{
  "arch": "convmixer",
  "model": "image embedding model",
  "dataset": "simulated stained blood smears",
  "train_examples": 195000,
  "image_size": 64,
  "crop_scale_min": 1,
  "horizontal_flip": true,
  "targets": ["large cell"],
  "num_classes": 7,
  "embedding_dim": 192,
  "norm": "groupnorm",
  "activation": "celu",
  "weight_standardization": false,
  "patch_size": 8,
  "depths": [18],
  "kernel_size": 9,
  "widths": [384],
  "am_softmax_margin": 0.2,
  "am_softmax_scale": 30,
  "init": "trunc_normal_002",
  "optimizer": "adam_atan2",
  "lr": 0.0016,
  "beta1": 0.85,
  "beta2": 0.99,
  "steps": 19900,
  "batch_size": 128,
  "epochs": 13.1,
  "lr_schedule": "cosine",
  "final_lr_fraction": 0.05,
  "warmup_steps": 590,
  "weight_decay": 0.08
}
Rows from block 4, named by matrix and row number. Each number is 128 + 24 x the weight over its row's rms, rounded and kept within 0 to 255. All counts start at 0. After the name is the row's rms in percent of the matrix's.
# pw: pointwise conv (model.blocks.4.pw.weight, 384x384x1x1), inputs 256-319
pw.64 086 [122 109 116 117  74 123 131 120 129 138 135 102 113 151  94 128 139 110 120 140  91 127 128 122 104  88 115 149  95 107 127 135 131 130 103 139 110  94 106 136 113  84 109 139 114 114 132 145 115  97 103 104 162 117 125  86 119 125 153 127 120 154  91 103]
pw.65 073 [106 103 133 111 122 139 113 118 121 114  73  86 132 121  89 122  65 123 121 110  85  95  83 137  82 118 125 118 136 118 108 120 101 112 124 132  96 102  94 112  78  78  79 114 101 123 131 124  97 106  73 110  99 123 118  82 112 106 120 128 110 115 143 128]
pw.66 084 [102  97 130 124 161 110 129 106 104 107  93  83 119 100  95 124  73  98 101 100 102  98 101 134  94 109 102 112 119  95 118 118 105 117  88 125 111  83  99 107  89  83  80 129 101  85 116 113 109 110 106  86 118 101 116  78 103 111 147 117 120 103 151 113]
pw.67 095 [167 119 106 183 146 166 150 152 124 192 105 120 133 180  90 142 144 133 122 156 111 159 121 104 133 148 147 180 142 152 112 158 130 122 131 131 134 135 118 163 105 116 102 113 182 101 134 132 121 126 116 128 118 130 179 121 112 151 102 144 147 140 149 145]
pw.68 095 [153  84 114 136  69 143 129 118 109 133 145  82  92 143 100 137 132 156 117 144  88 127 101 112 105 146 134 127 108  99 108 153 101 128 112 122 101 118 101 121 110 110  61  89 154 119 160 103 117 140 124 115 121 117 131 113 125 121 107 134 151 133 112  96]
pw.69 105 [125 136 160 113 114 130 116 127 136  95 151 136 131 107 106 112 166 142 143 133  91 117 136 166 146 118 125  95 127 130 103 143 144 116 153 114 125 156 132 116 114 142  48 140  97 119 135 126 111 139 128 151 123 148 106 164 157 125 143 136 150 133 148 111]
pw.70 141 [118 107 159 128 155  95 122 108 116 118  96  98 119 100 104 128  86  90 108 107 111 118 107 163 100  97  96 106 112 105 119 121 111  98 103 103 114  83  93 112 107 117 101 129 101  89 123 120 106 118 119  89 146  98 118  81 110 107 159  96 122 113 150 108]
pw.71 106 [110 135 135 123  92 122 141 132 126  97 162 138 111  99 122 127 155 136 129 127 118  85 125 154 136 113 129 104 118 133 120 122 132 136 112 140 129 130 120 118 101 125  61 112 121 100 129 117 122 113 124 130 127 138 110 138 127 130 137 133 116 141 119 110]
pw.72 092 [ 94  93 142 101 138 117 117 107 108  99  98  88 118 100  83 106  69  99 101 103 105 101  99 138  85 107 104  99 123 106 124 108 110 109  96 123 108  98  99 119  75  80  73 112  83  91 120 107 107 106  97  97 122 106 103  95 110 113 160 113 108  94 145 113]
pw.73 097 [126 112 151 129 147 104 102  98 119 110  83  99 124 101  98 126  75  98  98  95  96 115  95 149  98  90 109 107 113  92 116 136 114 119  99 117 118 100  97 124  84  86  80 131  94  83 114 132 111 102  90  96 140 102 128  88  91 111 156 122 115 113 157 103]
pw.74 086 [142  95 117 148  88 174 141 140 154 165 176 101 100 171 131 135 168 147 141 167  87 163  62 115  97 137 144 151 105 140 102 127 109 128 141 126 112 131 129 150  86 119  24 107 170 115 139 144 138 150 128 147 154 116 156 138 126 107 124 146 143 143 142 136]
pw.75 107 [110  96 153 116 145  93 117 112 115 114  93  90 128  98  93 120  73  89 108  93  96 111  96 149  85 101 102  99 109 102 119 112  97 100 100 101 103  86  89 115  83  90  85 123  91  84 115 119 108 110 101  91 134 108 114  85 120 112 161 103 109  97 142 109]
pw.76 085 [105 129 105 115 131 132 126 101 103 114  93 114 108 111 114 128  64 104  91  91 104  99 108 111 118 103 121 109  94 103 128 112 146 118 139 110 141 122 113 128  89  99  63 117  91 120 122 107 123 105  81 125 133 124 117  96 114 152 139 135 114  94 160 103]
pw.77 078 [114 109 126 136 152 124 100 102 120 121  73  85 130 121  94 139  70  97 102 101 104 101  87 132  87 101 103 106 117 100 111 134 108 124 112 127 121  94  86 121  83  91  73 122 107  82 135 113 104  94  86  96 125 108 134  85 106 102 150 122 113 112 140 125]
pw.78 088 [137 114 116 110  62 141 114  81 110 145 167 125 113 166  99 156 177 118  97 116 107 132 119 105 113  94 113 145 119 109 110 130 130 112 117 105 106 124 126 130  93 132  93 155  59 137 116 176 110 117 101 116 149 122 117 113 124 113 144 130 133 148 138 100]
pw.79 105 [130 135 155 124 152 114 130 140 127 128 120 117 111 113 141 135 126 137 144 149 116 136 128 164 127 144 143 120  92 155 125 141 126 121  98 116 115 100  98 130 103 150  79 131 114  85 155 127 138 154 164 104 159 117 134 107 127 119 156 131 147 151 163 136]
pw.80 079 [115 106 122 106 103 102 138 119 114 110 125 105  73 112 115 136 175 145 129 123  99 125 140 107 145 124 131  90 114 129 125 104 116 132 106 129 103 133 118 110 109 105  78 113 122 142 112 140 107 108 100 122 120  85 122 121 101  95 160 138 132 153 118  90]
pw.81 088 [173 146 138 140 108 156 151 169 155 166 124 165 112 174 166 132 160 122 182 189 132 156 158 127 150 155 122 161 132 186 163 130 148  89 111  70 133 113 120 126 124 100 140 105 124  91 134 150  75 124  93 118 135 133 160 106 122 125 144  77 136 114 139 123]
pw.82 079 [ 94 101  94  89 103  88 147 123 111  92 158 108  84 111 119 105 141 153 144 133 105 106 131  88 142 107 135 100 129 116 125  80 113 135 131 127 117 147 139 119 119 107  98 137  89 138 118 138 134 129 104 128 104 116 100 145 116 114 130 142 116 113 119 112]
pw.83 092 [134 141 132 122 107 120 173 137 120 135 133 130 145 108 139 141 149 127 138 121 116 134 139 142 138 119 134 136 139 118 143 132 142 113 132 105 115 135 119 128  95 124  63 122 120 104 141 135 115 132 139 126 124 143 138 121 136 144 154 120 129 146 128 123]
pw.84 103 [123 124 112 106  78 123 120  99 102 133 125 135 111 136 125 149 157 108 110 106 170 110 152 113 121  99  94 129 109  97 122 127 162 111 116 113 164 128 152 133  91 123 110 131 100 146 132 139 130 114 114 130 132 136 117 112 131 150 136 119 123 148 143 115]
pw.85 098 [155 144 127 153 118 151 151 122 121 156 123 141 109 151 133 157 133 142 141 125 104 154 113 131 144 159 118 142 114 149 134 166 156 124 117 123 130 130 128 134 104 151  82 135 137  86 162 148 124 172 146 135 118 125 158 118 129 161 150 138 185 169 164 154]
pw.86 092 [142 122 118 131  69 170 141 107 132 152 117 118 104 171 127 148 180 150 123 135 107 156  91 103 134 140 144 144 109 144 117 139 114 133 149 119 105 130 116 138  93 122  64 141 114 149 132 162 128 127 108 132 149  84 143 128  98  89 112 136 138 180 139 115]
pw.87 072 [125 109 112 124 137 161 116 108 111 124 113 113 131 145 102 123 106 127 122 129 136  74 120 105 110 131 124 148 164 120 127 133 128 150 122 156 123 120 105 143  54  75  66 145 109 117 132 161 127  91  69 136  83 140 116 120 115 132 123 136 152 116 145 158]
pw.88 100 [114 103 137 120 150  97 109 112 119 117  89  90 126 104  98 116  79  99 106 103  98 111 100 142  96 101 105  96 119 109 120 120 104 114 100 115 114  71  85 108  96  94 100 124  99  84 122 119 109 117 103  76 135 102 111  68 111 102 153 111 115  95 151 113]
pw.89 085 [118  98 133 111  91 154 136 133 158 142 128 106  79 156 105 124 167 144 138 157  68 118 120 118 111 122 149 112 123 155  64 128 109 124 139 111  81 147 127 110 118 144  99 126 133 135 135 135  95 133 118 153 157 126 127 138 149  94 138 135 142 126 110  87]
pw.90 092 [143 107 146 128 113 108 132 114 113 130 138 109 107 122 138 147 158 138 135 121 104 138 125 151 110 120 117 120 114 114 123 150 131 122 111 109 112 120  95 112 105 164  76 129 131  85 145 148 102 163 148 113 132 109 136 109 127 125 158 131 161 178 161 132]
pw.91 085 [107 123  78 117  90 141 133 124 141 111 158 100  79 138 119 120 174 153 132 163  91 112  99  66 144 146 132 112 139 135 117 123 111 151 136 128  93 124 121 115  87  94  57  89 100 151 129 139 129 114  96 131 125 107 116 128 122 111 105 147 124 126  96 100]
pw.92 120 [120 139 136 110  62 133 133 121 124 121 136 144 118 143 115 135 138 123 135 106 141 111 167 132 152 101 118 124 119 123 127 112 152 137 149 142 168 148 165 139 109 132 121 128 117 155 136 124 145 130 124 153 122 142 106 161 142 162 153 149 136 128 134 109]
pw.93 099 [122  91 121 103 114 162 114 101 135 121 125 110 129 165 105 118 109 144 106 140 105  94 130 118  95 169 118 133 127 135 143 146 126 131 142 125 113 121 118 133  96  72  93 115 133 123 129 111 105 110 109 124  94 113 121  99 118 126 142 142 133 114  98 131]
pw.94 087 [111 132 128 130  97 100 108 108 119 129 125 119 135 125 139 140 181 123 113 117 153 114 153 128 132  89 131 136 107  89 134 119 147 125 103 141 143 131 133 131 117 124 128 147  81 146 146 140 102 143 126 119 170 148 103 133 146 135 141 114 130 153 162 109]
pw.95 110 [122 140 155 104  59 123 109 124 125 109 161 135 136 135 125 137 179 125 122 116 139 113 147 143 132  96 141 120 103 132 117 112 135 139 134 139 136 144 150 131 110 115 149 131  87 154 122 114 134 111 118 143 140 118  93 141 135 128 146 148 130 133 124 107]
pw.96 080 [ 82 107 122 144 145 122 111 123 120 132  95  93 129 118  94  82  83  93 100 111 112 114  79 105 105 113 113 103 114 114 126  91 114 129 125 122 124  94  92 140  83  91  55 111  91 115 106 107 126  95  75 108 134 120 112  81 131 123 134 120 109  88 154 112]
pw.97 113 [114 158 137 113  59 129 145 126 138 118 158 152 121 122 142 136 171 136 152 156 164 109 169 136 161 120 134 115 119 142 143 119 158 135 147 133 140 135 153 136 130 112 154 117 107 167 123 130 131 122 127 128 144 128 109 137 139 152 151 126 121 123 144 122]
pw.98 110 [142 124 163 118 146 120 121 124 116 133 117 128 119 124 121 145 139 137 128 126 111 126 126 163 127 140 129 125 125 141 112 157 125 132 106 112 115 121 101 139 125 152  93 139 117  91 164 127 143 161 153 120 157 120 138 122 122 132 168 153 170 134 176 138]
pw.99 089 [113 129 140 102  39 120  94 100 129 119 138 119 132 114 123 125 150 139 128 117 131 105 135 123 131 107 125 101 115 109 114 117 136 136 134 130 123 130 124 135  92 151 111 136  78 166 124 127 132 136 141 137 145 115 121 138 105 114 150 138 142 129 122 107]
pw.100 076 [ 86 115 113 121 141 116 100 122 115 121 100 100 120 109 109  87  96 106 108 118 119  96  90 107  99 116 114 105  99 128 121  98 104 122 126 141 115  96  88 140  81  93  63 109 106 123 122 117 114 106  80 103 113 119  98  78 129 107 112 122 121 102 141 120]
pw.101 116 [ 82 134 128  99 100  91 119 140 149 100 152 121 108  94 141  89 167 141 135 122 113  96 125 120 144 143 136 106 107 144 125 111 112 135 122 138 125 137 141 115  91  89  95  95  91 148 114 101 128 112  96 129  98 114 103 132 112 114 119 136  99 106 100 109]
pw.102 111 [148 147 142 139 136 143 160 127 137 145 131 138 130 140 125 156 127 139 152 139  91 155 141 148 138 142 133 153 126 152 125 149 132 114 122 108 113 127 104 129 120 157 107 123 129 104 161 132 124 160 159 132 155 141 155 113 135 130 158 139 151 149 166 138]
pw.103 096 [152  92 105 148  81 163 125 136 124 158 125 112 111 189 126 140 151 145 129 145 137 156 122  95 114 145 118 164  93 137 115 143 122 143 135 136 125 113 114 139  82 154  23 109 135 128 178 130 121 164 153 120 110 103 150 102 107 111 116 144 183 150 132 136]
pw.104 088 [116 116 122 116 151 129 145 123  87 127 120 122  97 129 114 136 111 119 108 136  97 109 114 131 125 108 126 108 157 111 128 119 159 135 109 106 124 130 124 131 143 119 121 145 131  83 120 167 115 113  92 118 120 129 112 121 125 144 200 145 118 118 170 120]
pw.105 091 [104 102 136 108  60 136 105 130 141 120 122  96  93 137 124 121 196 158 132 135 101 113  90 123 105 134 138 118 109 122 125 125  89 153 125 150  76 121 105 124  94 119  79 130 104 157 122 151 125 119 117 115 169  92 135 133 126  64 150 151 133 165  98 112]
pw.106 096 [118 151 128 129  40 138 114 118 138 136 145 144 149 127 167 143 176 140 143 166 157 120 163 120 150 132 139 113 131 119 147 135 150 144 126 142 144 109 135 137 131 106 104 128  86 176 118 157 136 133 119 114 148 108 122 126 131 135 150 132 142 148 107 130]
pw.107 101 [112 137 136 120  71 135 116 103 131 113 166 132 134 128 144 134 178 135 135 158 141 104 150 132 146 139 144 110 118 121  97 134 142 144 122 145 137 138 140 127 114 117  93 135  88 151 104 158 136 104 102 137 138 125 102 139 139 120 142 137 106 150 132 128]
pw.108 071 [114 122 133 118 134 146 148 129 122 132 146 121 114 135 123 114  90 149 130 142 113 114 146 136 137 153 134 135 122 133 124 121 148 154 118 156 123 127 119 140  65  97  38 117 115 109 147 149 135 101  95 130  60 145 123 120 130 133 152 153 149 102 165 134]
pw.109 097 [101 113 145 102  93 128 126 145 134 111 149 106  89 132 142 120 170 149 152 133 105 110 106 128 116 127 144  98 103 134 128 102  78 138 118 126  83 118 105 116 122 106 121 131 143 158 113 137 108  99  90 121 162  71 115 120 103  48 147 131 108 137 104  98]
pw.110 112 [146 122 152 114  77 113 107 115 131 130 133 129 114 118 115 154 138 114 134 121 122 115 135 156 156 120 116 107 107 113 146 134 139 127 132 144 150 129 139 132 112 147 126 144 104 181 156 130 123 136 138 133 149 116 111 135 134 123 139 137 145 144 141 114]
pw.111 116 [184 131 118 161 120 137 154 133 108 176 130 140 131 152 137 141 157 124 131 135 135 177 143 122 123 148 117 161 129 135 129 173 141 122 114 124 141 125 118 133  78 156  64 110 129  96 194 137 103 171 152 123 144 118 179 109 110 136 138 118 174 143 139 128]
pw.112 099 [146 152 124 137  87 154 176 143 120 133 105 173 110 171 132 144 175 117 127 172 134 136 172 120 152 108 117 149 164 145 164 159 143 122 115 109 134 102 117 122 138 116 134 137 133  84 139 172  92 123 100 110 154 120 143  98 104 129 134 108 114 130 109 114]
pw.113 099 [145 129 135 124 105 143 154 145 142 130 142 126 119 118 118 135 155 161 152 157 106 125 139 154 147 147 134 146 114 149 142 140 121 135 128 118 115 139 108 127 108 129  73 106 113  82 154 123 124 158 163 127 135 144 143 123 124 130 145 149 150 152 123 123]
pw.114 083 [162 111  99 147  95 135 121 130 120 153 119 115 109 172 110 148 161 175  96 116 107 165  96  96 107 150 144 161 133 119 131 164 128 127 116 124 116 101 114 124  82  96  69 114 127 137 140 169 125 122 116  98 127 103 173  77  99 119  95 144 115 122 150 125]
pw.115 103 [101  98 132 110  78 156 120 110 130 125 131 104 109 140 111 123 155 135 110 143 123 106 107 127 116 139 120 116 118 110 119 115 115 115 133 115 113  99  97 122 117  75 113 114 136 143 128 133 110  98  93 102 146 101  99  88 111  96 132 126 122 140  75  98]
pw.116 093 [130  88 105 104 110 137 115 116 125 122 107 104  97 127  85 101 152 130  95 122  92 107  88  96  93 130 118 116 112 109 124 116 109 147 137 145 112 102  89 152  84 110  93 135  96 143 138 125  96 111 112 115 132 116 109  97 115 129 137 143 139 130 123 125]
pw.117 093 [101 126 137 112 129 110 146 134 130 124 133 122 131 109 108 113 100 112 118 127 120 115 108 134 129 129 142 117 130 127 140 103 116 114  97 124 126 102 116 137  61  93  46 116  92  90 131 120 109 112 119  99 135 131 114 106 132 132 131 117 100  96 138 127]
pw.118 101 [120 119 154 153 120 102 126 142 116 137 147  95 108 123 113 156 139 134 140 146 102 143 110 169 141 126 133 126 124 120 128 134  99 101 115 106  90 115  88 119 119 136  75 133 134  87 136 137 124 141 125 106 150 122 138  96 127 104 165 129 132 161 173 128]
pw.119 133 [109 138 140 125  80  77 130 137 134 112 171 121 144 112 142 119 165 123 149 157 112 131 113 152 151 135 145 123 149 136 114 104 111 124 113 128 113 102 116 116 107 123  80 113 133  96 125 111 124 127 132 101 105 132 122  97 135 121 101 127 112 150  57 120]
pw.120 077 [ 93 117 135 120 148 110 139 123 114 122  93 111 136 112 110 100  61 103 109 113 101 109  98 121 112 121 121 118 109 108 140  90 134 117 122 126 135  99 115 135  65 109  50 129  97 100 136  98 124 103  95 110 133 128  98 101 140 143 145 117 109 104 141 132]
pw.121 095 [110  95 133 100  74 140 127 124 120 116 115  95  74 131  75 118 113 171 124 137  94 115  83 127 108  98 131 112  93 106  98 131  93 145 121 116  92 110 107 120  95  94  93 109 118 155 115 144 103  95 104  99 153 102 102 111 118  71 141 143 117 141  88 104]
pw.122 090 [137  86 137 109  98 138 123 119 127 121 145  94 101 143 114 125 138 166 117 138  86 117  97 125 119 136 143 108 111 138 116 146  99 166 136 149  92 110 102 108  90 128  55 123 106 147 152 130 112 129 132 110 135  96 113 115 119  84 162 162 145 146 106 116]
pw.123 102 [112 129 142 117  63 125 102 116 131 126 155 124  92 117 140 154 160 135 137 147 125 125 154 129 149 126 138 103 115 128 106 122 121 125 114 132 114 145 144 118 131 134 146 142 114 152 119 151 125 137 120 131 131 116 116 148 124 105 183 134 140 163 130  88]
pw.124 096 [110 121 126 115 118 104 140 136 127 122 133 125 122 115 115 117 109 108 132 127 115 114 110 126 127 132 136 125 137 129 138 105 123 115  96 117 137 106 114 135  71 101  35 114  90  82 140 102 115 117 118  94 125 129 118  99 126 130 129 107 111 106 136 142]
pw.125 089 [144  88 164 115  78 132  97 105 129 139 143  91  92 158 110 112 143 156 119 121 102 146  90 157 130 129 150 131 118 139 108 139  83 136 137 140 108 100  97 118 106 140  85 114 106 132 137 154 102 131 123 117 145  87 147 108 113  73 160 147 142 168 120 106]
pw.126 098 [107 120  95 124  78 173 132 129 167 137 136 128 117 152 106 129 182 156 137 125 121 138 133  94 123 159 123 127 146 145 113 112 129 113 115 117 122 101 121  97 112  99  94 145 111 130 113 151 108 114 102 110 124 100 143  97 108 122  73 149 137 120 105  89]
pw.127 075 [105 114 133 143 157 128 118 123 120 129  99 108 138 116 107 120  67 103 108 116 107 116  88 114 114 117 125 107 122 115 141  93 110 126 123 125 132  94  90 132  69  95  65 134 100 100 119 117 127  85  79  97 137 122 116  80 126 111 143 125 116 103 163 137]
pw.128 108 [119 133 141 105  76 112 123 115 116 136 127 144 131 126 132 134 125 135 137 115 152 118 152 135 157  99 128 117 113 113 144 108 146 134 140 134 148 151 154 142  99 116 150 118  89 186 119 124 138 114 115 146 162 133  97 153 116 132 142 134 118 127 124 125]
pw.129 081 [102 107 133 102 119 132 122 136 125 117 148 111 110 125 110 108 112 133 134 139 106 103 102 131 120 138 142 127 133 143 131  98 129 128 101 130 124  99 105 136  74  81  34 124 103  85 133 102 122 100 104 114 105 140 114 109 126 134 147 141  91  95 142 134]
pw.130 107 [ 94 115 143  98  61 135 107 119 145 112 138 121 124 127 139 117 176 140 131 112 137 108 140 131 125 129 137 111 119 125 128 109 103 140 129 147 109 113 114 129 110 115  80 129  92 155 117 142 126 125 113 121 157  80 114 121 114  86 138 134 124 123  80 100]
pw.131 096 [115 103 118  93  76 154 111 126 141 110 139 112  96 136 110 110 157 146 104 137 114 116 114 109 104 143 120 130 112 128 128 115 116 137 120 126 122  88  90 139  92 103 103 106 118 156 143 144 120 130 127  89 143 100 123  80 122 121 116 145 114 146  90 118]
pw.132 103 [ 95 108 131 103  95 105  99 125 143 101 138 102  99  95 137 117 211 144 133 115 131 104 119 120 129 130 133 100 124 129 142 106  88 146 129 135 102 130 120 117  92  91  71 107  92 153 111 126 136 106 100 131 151  99 105 126 108  98 163 130 115 138  91 106]
pw.133 085 [117 123 128 148 171 105 113 115 128 124 101  96 133 133  99 127  78 106 101 111 111 128  83 124 107 109 131 118 131 103 134 126 108 123 104 138 117  83  85 128  96 105  73 121 114  78 127 113 137 104 104  86 135 107 130  69 117 108 142 109 126 104 163 135]
pw.134 103 [ 99  90 138 119  99 171 115 123 151 111 149 115  84 135 133 135 190 134 118 135 121 106 101 123 106 179 132 112 127 143 131 108 112 135 115 130 111  87  95 129 127 115 133 145 142 158 120 148 107 112  81 105 151  96 132  77 122 112 134 126 127 152  82  87]
pw.135 101 [115 123 128 105  98 117 113 120 132 101 120 112 119 101 145 110 176 147 110 111 123 101 111 117 124 137 148 110 132 120 152 118 105 157 137 142 106 123 110 148  85  77  53  97  90 161 114 128 156  97  93 122 163  92 116 133 109 114 153 143 114 133 104 133]
pw.136 100 [119  93 127 106  94 131 102 103 128 120 128  91 110 137  74 122 137 147 113 120  96 118  90 115  97 129 128 116 113 124 100 121 101 152 122 144  94 101  87 123  97 110  83 124 120 131 137 134 101 124 117 108 131 113  99 107 128  89 146 154 138 145  85 111]
pw.137 075 [105 128 123 142 155 138 120 122 137 139 107 111 142 123 117 125  74 104 112 122 110 121  96 116 115 128 131 123 121 120 135 122 122 129 122 136 126  98 101 138  70  95  49 127 101  85 139 130 125 100  96 102 145 128 115  86 126 122 142 126 123 103 162 137]
pw.138 071 [101 119 129 129 152 140 146 120 137 132  91 112 136 125 107 114  72 108 116 119 122 107 102 122 108 126 128 120 121 111 144 104 118 132 125 131 122  92 106 142  62  95  52 121 108  82 154 134 128  95  96  97 125 109 109  95 133 123 136 141 123 111 136 132]
pw.139 107 [111 120 135 107  69 160 125 121 141 132 135 124 145 149 138 132 191 153 132 136 142 123 133 120 131 143 151 126 122 136 138 114 109 145 121 145 111 102 106 148 102 124  70 143  93 149 117 161 142 124 115 119 173  76 124 119 116 110 139 143 131 147 102 131]
pw.140 116 [112 135 143 110  62 127 143 133 120 118 155 151 142 129 137 128 158 125 143 132 159 107 171 146 139 107 141 114 101 118 159 116 164 145 161 147 159 152 153 150 106 117 135 131  84 176 118 119 150 121 107 150 135 136  95 158 137 157 150 146 100 144 125 123]
pw.141 106 [152 103 169 110 140 112 109 119 101 134 117 111 126 131 119 151 132 124 120 115  99 139 106 169 103 127 108 132 121 124 111 165 116 100  98 104  98 109  93 120 143 139  92 144 123  79 156 117 130 169 171 105 152 120 142 104 116 117 173 127 171 132 178 145]
pw.142 088 [126 136 164 108 133 129 140 131 118 107 140 124 125 121 124 121 118 122 129 121  87 129 131 143 112 139 150 126 141 112 128 139 119 113  76  98 104 105  92 125  88 135  69 125 100  83 138 130 113 144 141 116 147 122 120 107 118 131 171 132 150 104 170 147]
pw.143 123 [171 119 142 162 160 139 104 123 108 142 108 115 128 145 124 179 145 141 117 115 131 152 123 143 129 142 104 147 121 130 128 170 119 133 125 159 122 119 110 140 127 169 102 142 140  90 185 138 136 189 161 119 132 110 148 116 118 130 145 136 178 180 157 154]
pw.144 078 [121 105 159 120 168 119 105 103 101 137 108 124 119 132 114 156 125 125  97 107 118 151 132 173 111 127  97 127 127 123 142 147 116 159 130 164  95 133 102 147 134 142 118 122  87 129 129 123 144 144 158 133 131 111 148 137 146 130 168 160 136 125 171 155]
pw.145 086 [137 106 123 150 169 116  94 109 124 120  97  83 139 126 113 125 121 103 105 110  98 115 103 117 101  96 103 113 124 105 127 145  97 118 102 133  99  82  79 120 116 127  83 113  95  93 134 134 120 124 127  84 151 105 129  73 108 103 127 104 129 123 160 115]
pw.146 096 [107 131 139 124 122 113 152 126 121 115 128 118 124 111 123 116 107 107 122 116 111 113  98 142 128 131 129 118 122 130 135 111 131 114 116 113 137 104 112 132  61 112  37 123  93  87 141 104 109 120 126 101 130 135 119 109 128 138 133 114 111  88 142 140]
pw.147 081 [ 93 122 141 114 111 133 138 136 124 116 135 117 120 120 102 109 109 110 123 118 115 108 104 133 113 130 122 112 117 128 134  91 133 101 107 115 127 111 123 130  64  92  41 107  93  95 135  97 116  96 108 112 111 139 103 114 136 140 138 116 101  73 148 146]
pw.148 084 [114 139 121 138  87 124 110 118 134 147 138 149 124 136 132 164 171 129 123 135 136 125 153 122 132 129 134 126 114 128 113 134 148 146 106 148 154 102 126 140  95 132 113 119  96 185 150 144 118 137 120 129 152 100 133 126 136 133 134 136 136 184 150 126]
pw.149 086 [106 109 106 121  88 117 118 165 137 125 152  94  90 123 153 130 165 160 146 168 116 131 117 117 139 150 145 125 106 151 128 122  87 152 120 141 105 108  96 125  83 136  80 104 124 151 132 162 136 143 150 119 131  92 144 121 102  85  81 134 136 161 138 134]
pw.150 094 [147 107 129 148 131 126 113 142 141 163 157 111 128 159 137 182 173 160 122 123 123 153 123 132 132 138  99 148  91 149 108 145 134 110 107 134 130 108 107 105 126 126 136 139 154  84 164 147  91 149 165 107 141 121 145 103 113 135 160 103 157 181 139 114]
pw.151 106 [117 156 137 123  65 120 154 120 123 141 128 155 164 133 140 145 162 138 137 135 177 132 171 133 148 112 136 127 141 130 170 125 153 145 142 140 171 146 147 154 103 139 114 133 102 157 120 138 156 131 137 136 135 130 116 153 142 148 152 137 135 138 130 127]
pw.152 107 [127 103 140 134 174 105 109 112 114 111  94  82 132 101 107 127  88  98 103  98 109 121  90 139  90 101 112 107 122 101 128 130  93 109  91 125 100  70  74 107 116 126 111 136 100  88 121 129 116 125 123  80 137  94 131  68 111 103 143 114 126 132 146 111]
pw.153 090 [141 116 128 156 120 159 136 130 125 181 143 126 150 160 110 132 138 132 134 146 102 161 144 130 126 144  90 169 136 142 119 138 157 107 142 105 130 132 144 125  89 104  98  93 134  86 152 117  98 148 140 132 122 140 159 140 128 134 134 118 144 130 160 116]
pw.154 127 [119 142 134 109  76 110 142 123 112 128 120 136 118 107 142 118 126 104 129 116 139 114 148 136 139  92 126 116 134 114 149 111 157 122 132 134 154 145 148 135 117 109 154 127  93 162 112 137 140  99  91 128 135 130  99 140 130 132 147 116  83 118 113 126]
pw.155 101 [116 120 144 140 124 103 119 146 116 145 137  97 106 133 113 162 143 137 138 143 105 136 109 163 132 128 134 111 104 143 134 135 128 111  90 130 109 113  95 114 115 130  80 133 116  86 141 147 119 132 128 105 149 114 128  99 132 126 181 117 128 157 160 121]
pw.156 136 [176 133 155 146 144 133 137 136 132 151 106 131 148 145 141 156 129 145 155 124 136 139 129 144 137 138 124 163 154 138 137 171 136 138 108 139 130 124 119 149 137 152 115 137 132 116 168 146 151 164 156 128 129 126 150 131 135 146 168 147 183 168 161 157]
pw.157 101 [109 156 134 136  68 138 147 116 129 140 130 151 137 137 144 152 180 158 133 139 168 128 144 130 144 118 128 135 145 127 168 116 155 161 153 153 173 132 146 168 105 131 100 119 130 162 139 159 159 136 139 133 149  97 133 150 123 137 132 151 133 157 118 117]
pw.158 101 [153 130 157 117 156 116 103 110 108 126 103 111  98 103 135 142 122 132 113 116 129 128 135 153 131 130  97 130  92 122 115 167 114 124 126 139 103 117  88 125 137 148 113 115 119  89 151 128 126 165 166 116 159 116 124 113 118 126 175 135 163 145 148 129]
pw.159 111 [ 92  89 147 108  96 141  95 130 130 105 159  94  92 133 143 118 179 155 122 142 109 100 105 137 105 164 154 120 117 137 119  96  83 124 120 126  93  98  90 125 127 134 110 130 122 154 118 148 104 113 118 109 141  89 126  99 132  84 148 131 130 143 105 117]
pw.160 134 [141 131 117 139  76 127 115 144 160 120 161 105 111 131 150 131 153 145 138 166 124 131 102 124 128 149 161 134 120 148 104 156  81 138 136 143  88 112 104 119  76 125  58 116 138 102 148 132 116 133 143 108 111 115 135 117 132 107  87 126 141 153  74 138]
pw.161 098 [135 155 130 145  64 144 115 101 106 145 146 155 139 149 143 175 188 150 123 152 168 141 149 137 145 142 148 144 141 123 143 150 152 160 123 151 160 125 145 153 112 152 105 151 104 165 136 185 169 156 153 134 142 106 135 128 124 136 138 143 150 161 139 130]
pw.162 100 [128 150 142 130  66 146 155 122 141 149 139 158 134 153 142 151 138 147 146 146 149 130 155 140 159 131 123 139 132 135 149 136 154 160 150 153 179 142 173 150 112 161 117 148 111 159 150 187 170 151 158 146 126 134 149 143 136 159 153 154 153 169 130 108]
pw.163 076 [ 90 115 121 119 150 141 114 107 117 112  92 103 133 122 101  92  75 111 113 126 116  88  99 116 107 126 129 119 119 120 128  93 116 138 117 139 120  92  94 135  69  90  58 118 117  88 136 108 122 106 110 102 103 118  98  89 113 113 144 130 117  93 152 126]
pw.164 096 [131 123 128 137  75 159 128 120 151 146 144 118 119 160 123 139 173 140 127 146  96 140 138 124 137 126 130 139 109 150  84 134 133 141 135 129 131 117 109 137 104 128  91 121  90 133 131 168 130 118 123 123 148 100 136 122 146 126 141 139 146 163 116 117]
pw.165 101 [ 90  87 157 114 111 156 103 142 141 103 160  78  85 127 132 112 175 143 137 156 116  93 102 150 100 179 159 115 112 150 115 100  95 124 131 125  75 110 108 138 126 112 108 121 119 149 158 109 112 126 115 137 135 101 110 109 132  93 140 139 120 132 118 129]
pw.166 122 [118 148 146 104  80 109 131 133 126 114 151 152 130 116 145 118 132 137 150 147 156 105 163 150 159 117 122 122 106 130 124 115 154 141 159 145 156 148 166 141 121 124 162 135  92 153 139  93 148 118 128 143 133 132  87 166 146 140 150 144 117 120 128 107]